A small class-conditioned image diffusion model, trained from scratch.
Model: 4.81M parameters, 64-pixel images, arch unet, activation relu, widths [64, 128, 192].
Rows from block 4 of a small class-conditioned image diffusion model, named by matrix and row number. Rows with one number belong to one channel. Each number is 128 + 24 x the weight over its row's rms, rounded and kept within 0 to 255. All counts start at 0. Numbers have three digits each.
After each channel's rows are labels from the 100 images, of 14848 (inputs lightly noised), where the channel reaches its highest value: "responds to" is what is common among them; "colour at peak" is the nearest of a few named colours to the mean colour under the peak. Only what is clearly more common there than usual is listed. The data: dead-leaves pictures: piles of overlapping shapes.
# convs0: first 3x3 conv (model.mid.0.convs.0.weight, 192x192x3x3, standardized in use, each kernel summed), inputs 48-95
# convs1: second 3x3 conv (model.mid.0.convs.1.weight, 192x192x3x3, standardized in use, transposed, each kernel summed), outputs 48-95

convs0.88:151137109100120113144099132147128123076122132150145132157132114151170090141082150089106131141110141153149135150139117091135103085121122139132105
convs1.88:134081149124084121108160125113150172154136128120119128188146134065116100127158149162084137141111139135121127100117157135145161100132139106093169
responds to: pastel
colour at peak: pink; white

convs0.188:142157141085131114133115137121147191157118141141119147118120119134154096130146132169162146174179154136140126128154097107122143152130144146144136
convs1.188:113126130176158151123136128165152110131074155114141094095127122151122158144149154108114118112124128113143135180121116141142121145141131096127135
responds to: grey; pastel
colour at peak: white; pink

convs0.177:143117135132149136141137143097099142132118123156110145116104105107116154193104136135162147110102114106104144109142143158112133133138138099127144
convs1.177:138155112144118120105113174200125118080117132080116183110117120140100133118126076126143112152122120100137147104114107106100153147100157149152099
responds to: shaded; textured; vivid
colour at peak: purple

convs0.109:135124106055146168131127122121156138151115119119151140086123128180159160119112098134143138164116115118121117122140141129138115138111093087149114
convs1.109:126096114117142179114147099135126107139072122110143158102139121138087096127135135115109121106143128146122124172133107106149133151112159124137130
responds to: textured; dark
colour at peak: black; white

convs0.2:144103112119107129151115125119128161104092081147130131055135113148150161144110105112128115115143083096137133118135090094129137106141133119152091
convs1.2:156113146085145107120151107071133097126120151134171131076140120134159099130112145110150097117153111086147127151133114122137168169158154120114119
responds to: textured; large pieces; dark
colour at peak: black

convs0.153:122124126114134145099124145129134162144185107168101165125110102116122153149096107150112150159142132137106160129159140147103102118135151158133171
convs1.153:106142136161108107152161169125137101130112127136176125094085145139096169134127119138108133114100139076111095139117113128139120124141154096138105
responds to: textured; size: large; grey; dark
colour at peak: black

convs0.110:112101118170119133087102145090148106154102118102153134120106115121154140110126144124060132152135135145139153116127131099162131105123114106111078
convs1.110:141145170075152128130155151118139167157158168140110147164158110098123115137119147118094120122118131148135140151131140159152121140136121123150224
responds to: pastel
colour at peak: pink; white

convs0.146:113137112165129123127129166115148153162135139131132168113103128087109145144113135158122121165115116132172107122100115147126144142138167111123109
convs1.146:080108177162108135133105128118164137130096167122127084097136102153157166142168156123137149112100105111121141205089122112146121077099155138153115
responds to: dark; textured
colour at peak: black

convs0.106:151146101127131125111084156130153096142184135119137201138134126117171090078139131142170117109137118131150156149088114122116141115130139126075107
convs1.106:138184133122104093154134121114137168166176116155147202131131092106125128128123109140186136136164148164161120096135128127128118111133110161155180
responds to: pastel; textured; small pieces
colour at peak: pink

convs0.51:100099107092143126123106128092122106082139132163151093121115145134106092116126094144104136112162101147099104118118101095187117086104100067102133
convs1.51:116130109164126157145106120108107134152135141104126132133106193129158106095119107121074139148134126100093110108124115110115134135143119105111123
responds to: dark; grey
colour at peak: black

convs0.69:116124099045136158135181132101116161132105104126167131117123150171139129114140135129096123156152119086099076158123098094117123145114112088113128
convs1.69:143114141154126122109145123150089117132075146165137122112156109159164075121113122130076111112127103117102093128132108117126142165123148133166162
responds to: dark; grey
colour at peak: black

convs0.114:122143141119104102104146114112143111142115078165097119144128119113169081162098070133047066159164111114138149103134146115126148129119097143129132
convs1.114:103103121118109120179120098172126129119131131126138141142147094117145115161126169117071115102148106133108119146145154142113139134152116105160106
responds to: grey
colour at peak: black

convs0.96:147128115100114126153082141133134136137120116108110142111101115078124091142130126138106139153151147110174122135118087134130087133126074134109089
convs1.96:127144120161178126166143130109165135120140121135147160132141087103143129096130142128192179150159100155166142155124144137127172129130115147178145
responds to: dark; textured
colour at peak: black

convs0.25:115171136120105091115113117114153098099141169113119100128132091138125065104109128122154112094113136102124171115163162123105153129120105107118178
convs1.25:111109147144154139138136131126150146146121129089181122114112141132118144137134134122158121127135146091137110119177140171114112122098145115142092
responds to: dark; grey
colour at peak: black

convs0.166:147109121142132093121145124130123180117126102082097144131112069116086137143106153130111165134205121172085152128139143086156172136133152093129160
convs1.166:136126115112097106146112126101184119156142141125146092110104107141153147155130120129112130130177135129092113141125132104169160133141157142116153
responds to: dark
colour at peak: black

convs0.171:123150124142139102130131140140139131138141123156106126136129136147089116151126116134149131097155105098116097128148077113100138136123108117111149
convs1.171:168132136112076116106134124122104138142152151118172134125082105126115195123121149135165098100166091124136149123168088139135135132146143089145123
responds to: textured; large pieces
colour at peak: black

convs0.87:126111145146121131144116131178127155165113136118113120119155172136106116141149151152076132140144122159148139117126117104101126144167122156130132
convs1.87:158160102115145151145151122163119127093120086151066079160131132129143096123105082136055127105106144160139090109143129093174097127114124122113120
responds to: grey
colour at peak: white

convs0.159:129135120121122140124182095123126134132129113142128095113121121094122132171085089106127167133127119100139167100128122168151090118094125134122098
convs1.159:159102153131132131114097127081112129100123160134135118127131140145106130140151152171070126121132134134102161157169120102151118138138127103138172
responds to: shaded; textured; pastel
colour at peak: white

convs0.99:153099100103142177133116133156138118166137114112130115123089136099161128171129136111157139197122110117132115131146123134130121116142136137100141
convs1.99:158147093148104139070126114140146114122151091144081179151155091137096134152130099122138113122104127140129096141159133134131112117118137157147136
responds to: grey
colour at peak: black

convs0.24:133117144147114126119076172138098140121089125125176102208115127071157105164124116086141122157162154087136135075127177126144101131128144129148124
convs1.24:155146103129167143090199168109126123105137122140081111148130112119104093119130131124107100091147120101153166124136159170149146150160135125120111
responds to: grey; large pieces
colour at peak: white

convs0.121:163121123159122137148147102142161093087115091098136120143122134121176132158108117113074125142157139148138121116118092081170113139112134152106126
convs1.121:153139093105082137129079125114090148138148127159078140151125117134090118166133116144108112095192105133102119144122111115128132137174131098080163
responds to: grey
colour at peak: black

convs0.132:111157086088123106119089136148159116159089120092153133089118137169211143086128126136100078124098121117138111124102102103152133137091104131130118
convs1.132:084104114122169152139107094084131133099088120118182162105139131141130104131165131137125113176146110131119114143136177108137138152137127125149114
responds to: dark
colour at peak: black

convs0.154:148133141089148134116134123100174137148098099142125145076115115127104113127129115179152110171134140134122156121134125146136121153139152147121101
convs1.154:135104151168134163135099144130152127081073179105141125083139104136134151136137123090160166068113145127151126168131141128114130101084148105134123
responds to: dark; textured
colour at peak: black

convs0.58:115113151120157116129173135129148151106075099110120143128135103187080157118111129104130166083132127134139107134162090103155121119163155081132129
convs1.58:141136111099096157141116161150147167129134141128133103137132132081138114135109116156119153135097126124112119086111102106113196144129111169088133
responds to: pastel; grey
colour at peak: white; pink

convs0.86:092111128121141118146131125135143089145109126173128133116115138107154089108140115161127103100148127148150157167121148123117145115135115142093095
convs1.86:079111117121140148146110090090158181146133142124130170116115154123117116097129109088150121147135150140137144131114142147151074161128149079111178
responds to: textured; large pieces; vivid
colour at peak: cyan

convs0.38:134110129140142106111119124136126122157222127099141193130159119139116138101130132122145130146139138123154142136092142100121146114122113118156122
convs1.38:110174116102111115129121111161109131125215129135103158152133070131155121084108127131166122107147124108143127096133147134115126117130120149165136
responds to: pastel
colour at peak: pink

convs0.92:104137107069097115150143136108138144142100127171160100137145146126138115125118113149093123127111140107098090151118098089116115135140108125122144
convs1.92:150102123113137140169144089086142118150174122173153134099130088123151106148118162119108155136147124143104144150110136150120136178128174107151121
responds to: shaded; grey; large pieces
colour at peak: white

convs0.150:152126104178094144132129112109129129111092117096106127059139150104150101160127127145117126152162100103149165077095126127108097162118116124123127
convs1.150:132149166107134151156107152090161156109134129130150107079068148105115122198140139137118115086123113107140166176128115103114145113126070115148150
responds to: shaded
colour at peak: green

convs0.118:160142099126167162101162164126149126146121101150116097118156172122155124101126107121107160121125122102106140141110138143117103123113139128108148
convs1.118:159133144123072129133109148072126127144127127143139142144179105121155112129084117137145132121144131161123170116111156140098125120136146126142127
responds to: shaded; pastel
colour at peak: grey

convs0.23:090166124095115112154108152136117123151096129130150160124153073153156125136141156180109112129131135116114111134127115100133165162124146130142126
convs1.23:139113114141113141139130089164147163152106119094111098095132151095149126126132156149128144104066111115154153126063089100096150085095118150168138
responds to: shaded; dark; grey
colour at peak: black

convs0.32:163130101082068112112101119149138150128095128107122122130105115126107117154145173096130124105116104120079136102116116143168122127133112139131118
convs1.32:095129143171138096139109102145144131095130110080153126109157123137105163117121122128158127178131142110104101116153155129127126147081151154159082
responds to: shaded; grey; dark
colour at peak: black

convs0.105:150132128099114157087101139122117130156085110155116118143110116097154129116127111136087089168118124102146131120121106100155065133131104144110103
convs1.105:126086097116112144140118127098100118153137122109160164150150119127129118085195126134122153112177132111095126140138133132137144155106078132180125
responds to: grey
colour at peak: black

convs0.40:140109122125138140125118113103177145144166115081092110106115135140116140106121136104132149109134115131124105110141162141128168082137117133122137
convs1.40:106068114126070064093160100113108132162158095101150103079107156118146119111114136128097157145157120122134116112115147107160108128090107154145083
responds to: dark; shaded
colour at peak: black

convs0.54:117107128058111150147140125144117178154105167152099123141139146122119121119143129160086140137110097137107120118144124091131131133126122153149136
convs1.54:123144120158126124105135095143094080102129092108135105144163131081123127094126107148086120120110154135095086078181132169166157122104138140117122
responds to: shaded; large pieces; grey
colour at peak: white

convs0.31:124141134122143121131094110124123111116178138148100144119137113153138114158131161081167068171098115137109147151095131176172184111119151163141128
convs1.31:089123137139102110078131142168114131154121139116128132113155097138140136137152142153165088100097118137134126113112181121133098109121133138135132
responds to: pastel; grey
colour at peak: pink